{
  "arch": "pvt",
  "model": "multi-label image tagger",
  "dataset": "dead-leaves pictures: piles of overlapping shapes",
  "train_examples": 145000,
  "image_size": 32,
  "crop_scale_min": 0.8,
  "horizontal_flip": true,
  "translate": 0.06,
  "rotation_deg": 5,
  "norm": "layernorm",
  "norm_position": "pre",
  "hidden_act": "star_relu",
  "mlp_ratio": 6,
  "head_dim": 64,
  "fused_qkv": true,
  "qk_norm": false,
  "parallel_block": false,
  "inner_norm": true,
  "patch_size": [2, 2],
  "depths": [4, 8, 4],
  "widths": [64, 128, 256],
  "num_labels": 33,
  "init": "kaiming_normal",
  "residual_init": "none",
  "optimizer": "muon",
  "muon_scale": "original",
  "learning_rate": 0.037,
  "momentum": 0.95,
  "nesterov": true,
  "orthogonalizer": "newton_schulz_5",
  "adamw_lr_other_params": 0.001,
  "gradient_centralization": true,
  "max_steps": 5000,
  "batch_size": 64,
  "epochs": 2.2,
  "lr_schedule": "cosine",
  "final_lr_fraction": 0,
  "warmup_steps": 250,
  "weight_decay": 0.03,
  "adamw_weight_decay_other_params": 0.01
}
Rows from block 8, named by matrix and row number. Rows with one number belong to one attention dimension. Each number is 128 + 24 x the weight over its row's rms, rounded and kept within 0 to 255. All counts start at 0. After the name is the row's rms in percent of the matrix's.
# v: attention value (model.blocks.8.attn.v.weight, 128x128), inputs 0-127
# proj: attention output (model.blocks.8.attn.proj.weight, 128x128, transposed), outputs 0-127
v.111 077 [127 105 154 114 139 120 156 146 126 141  68 137 125 151 138 126 153 143  96  83 141 125  67 111 106 168 161 124 152  96 134  97 116 108 113 159  89 100 125 173 147 160 165 126 127  99 126 100 145  92 129  85 134 144  92 127 142 119 100 141 128 135 156 144 100  95 167 163 187 102 131 124 157 116 105 119 135 104 111 155 148 150 129 127 130 124 127 109 109 146 116 164 135 139 142 124 135 149 153 163 135 131 134 147  82 106 115 172 180 132 113  88  99 103 126 115 144 121 129 163 145 142  96 133 131 114  96  95]
proj.111 080 [113 121 106 132 131 112 121 137 166 198 177 137 113  74 125 113  93 140 149 134 140 137 141 145 144 136  98 108  91 147 139 111 107 165 140 103 166 112 111 123 202 130 103 102 121 142 130 113 147 177 139 147 124 135  85 133 174 144 159 127 170 124  95 125 132 158 118 116 112  94 100 142  77 114 139 148 112 145 118 119  85 122 156 118  95 135 149  95 136 146 105 120 114 112 147 121 124 141 113 111 113 117 122 118 130 169 126 114  97 141 138 126 126 102 151 158 137 142 129 107  58 135 172 138  99 139 156 129]
v.112 114 [107 148 135 159 113  82 160  94 105 101 104 149 144 129 183 115  99 117  99 135 145 122 135 104 116 101 136 148 126 104 151 125 139 118  90 164 160  95 151 142 158 132  95 117 121 136 136 115 111 116 166 119 100 101  87 162 122 148 141 116 103 112 112 129 115 107 136 145 106 128 128 121  94  90 138 162 154 157 113 118 176 106 175 152 151 162 109 134 154 148 151 160  80  94 124 156 180 126 119 147 127 146 143 145 155  92 133 116 110 107 153 148 137 127  80  95  92 154 142 114 178 107 148 146 142 125 118 108]
proj.112 120 [133 109 107 126 176 128 120  98 168 155 130 118 125 133 133 118 123 109 138 143 113 116 129 135 128 123 176 118 137 158 120 117  83 121 144  90  70 135 104 151 129 126 121 164 132 109  99 102 105  93  78 141 127 135 134 156 145 129 102 145 139 107 120  93 149 188 108 109 143 125 163 124 162 136 162 138 159 113 106 141  78 104  98 148  80 120 156 131 159  76  94 104  97 158 158 119 102 138 143 123 106 145  77 139 126 171 151 135 146 133 147 121 136 115 185 125 132 139 165 118  83 141 154 138 116 136 129 139]
v.113 094 [130 114 143 128 143 109 136 113 170 145 166 129 166 150 122 131 115 119 156 140 136 117 140 113 142 145 125 107 175 162 173 131 145 149 150 132 152 126 117 104 140 139 134 134 134 128 143  86 175 108  82 119 120  67 131 145 156 129 115 161 158  70 144  89 122 143 120 165 130 110 118 143 128  77 175 100 156 127 120 136 133  74 112 159  95 103 135 148 109 108 136 166  68  93 123 108 114 159 126 158 131 107 153 132 101 109 159 115 125 126 128 113 100 123  85 157 115 138 141  70 109 143 148 122 112 135 126 116]
proj.113 100 [160 114  65 112 152 119  88 128 112 126  91 153 118 141 165 130 110 158 149 145 110 130 127 105 122 127 134 150 110 147  99 142 129  89 129 108 146 103 137 143 144 121  82  92  66 114 126 147 127 120 115 118 164 142 119 117 102 188 138 106  84 154 143 141 124 120 134 117 123 130 164  83 170 129  89 108 124 131 122 143 107 118 136 132 109 138 122 160 129 177  99 114 173 149 152 153 135 108  82 122 145 146 107 128 116 143  67 133  83 132 175 140 148 122 134 124 153 121 122 165 113 126 133 139 173 160 122 101]
v.114 086 [124 131 135 142 153 146 152 100 101 123 152 137 107 118  97 136 139 145 138 106 150 138 139 141 144 123 110 122 162 151 141 130 105 120 140 110 104 150  83 158 116 199 140 139 118 157 159 117 145  98 115 126 101  78 124 122 113 142 158 170 128 112 152 116 137 101 128 111 132 135 133 171 133  41 137 110 147 141 135 125 139  87 101  97 105 107 144  95 139 137 161  98 136 125 122 147 148 178  95 152 137 151 130 151  98 100 110 142 130 152 116  67 109 141 132 178 146 136 137  93  80 117 142  85 116 125 103 132]
proj.114 088 [126 132  74 118 163 131 124 127 136 121  98 120 162 117 127 129  99 188 110 165 105 107 120 126 120 183 135 108  85 128 115 184 171 126 122 121 123 107 174 108 163  93 133 122 138 154 132 134 104 144 116 130 166 157  94 141 132 158 121 105  93 161 125 162 137 111 133 115 126 113 118  92 109 171  84 119 133 109 113 131 135 167 167 148 115 123 125 113 122 155  85 105 158 155 166 154 124 104 127 139 123 103 125  82 129 117 129 126  69 149 160 165 146 136 109 103 106 139  90 124 147 112 127 117 133 138 163 132]
v.115 078 [ 76  93 156 110 122 111 147 150 164  63 144 137 171 122  80 111 140 145 132 114 138  93 164 153 102 144 100 145  95 132 128 126 131 132 143 157 136 141 142 129  89 158 124 104 125 130 136 128 102  71 146 141 126 131 150 164 115 136 123 172 115 158  98 116 166 111 113 160 112 104 162 147  78 105 150 122 154 131 111 143 150 122 102 162 104 167 160 117 187 129 110  82 129 128 120 143 152 117 125 144 106 137  88 144 134  79 104 144 115 123 164 139 105 119 110 157 107 138 142 116 141 107 162 132 121 128 113 151]
proj.115 082 [164 149  99 132 160 113 110  80  90 133 108 145  91 143 141 134 132 125 133 136 146  97 138  87 155 125 193  76 150 141 138 131 119 134 141  87 112 139  89 117 144 133 131 117  78  83 132 115 140 142 107 144  83 106 150 104 117 125 120 100 127  88 161 117 114 144 108 102 156 143 167 130 185 102 115 141 139 179 133 104 125 144 118  96 122 132 126 148 142 131 130 112  95 125 152 142 176 124 144 124 155 170 144 148 124 110 160 154 166 137  88 149 173 115 144 117 138 130 124 114 150 134 109 124  84 103 116 153]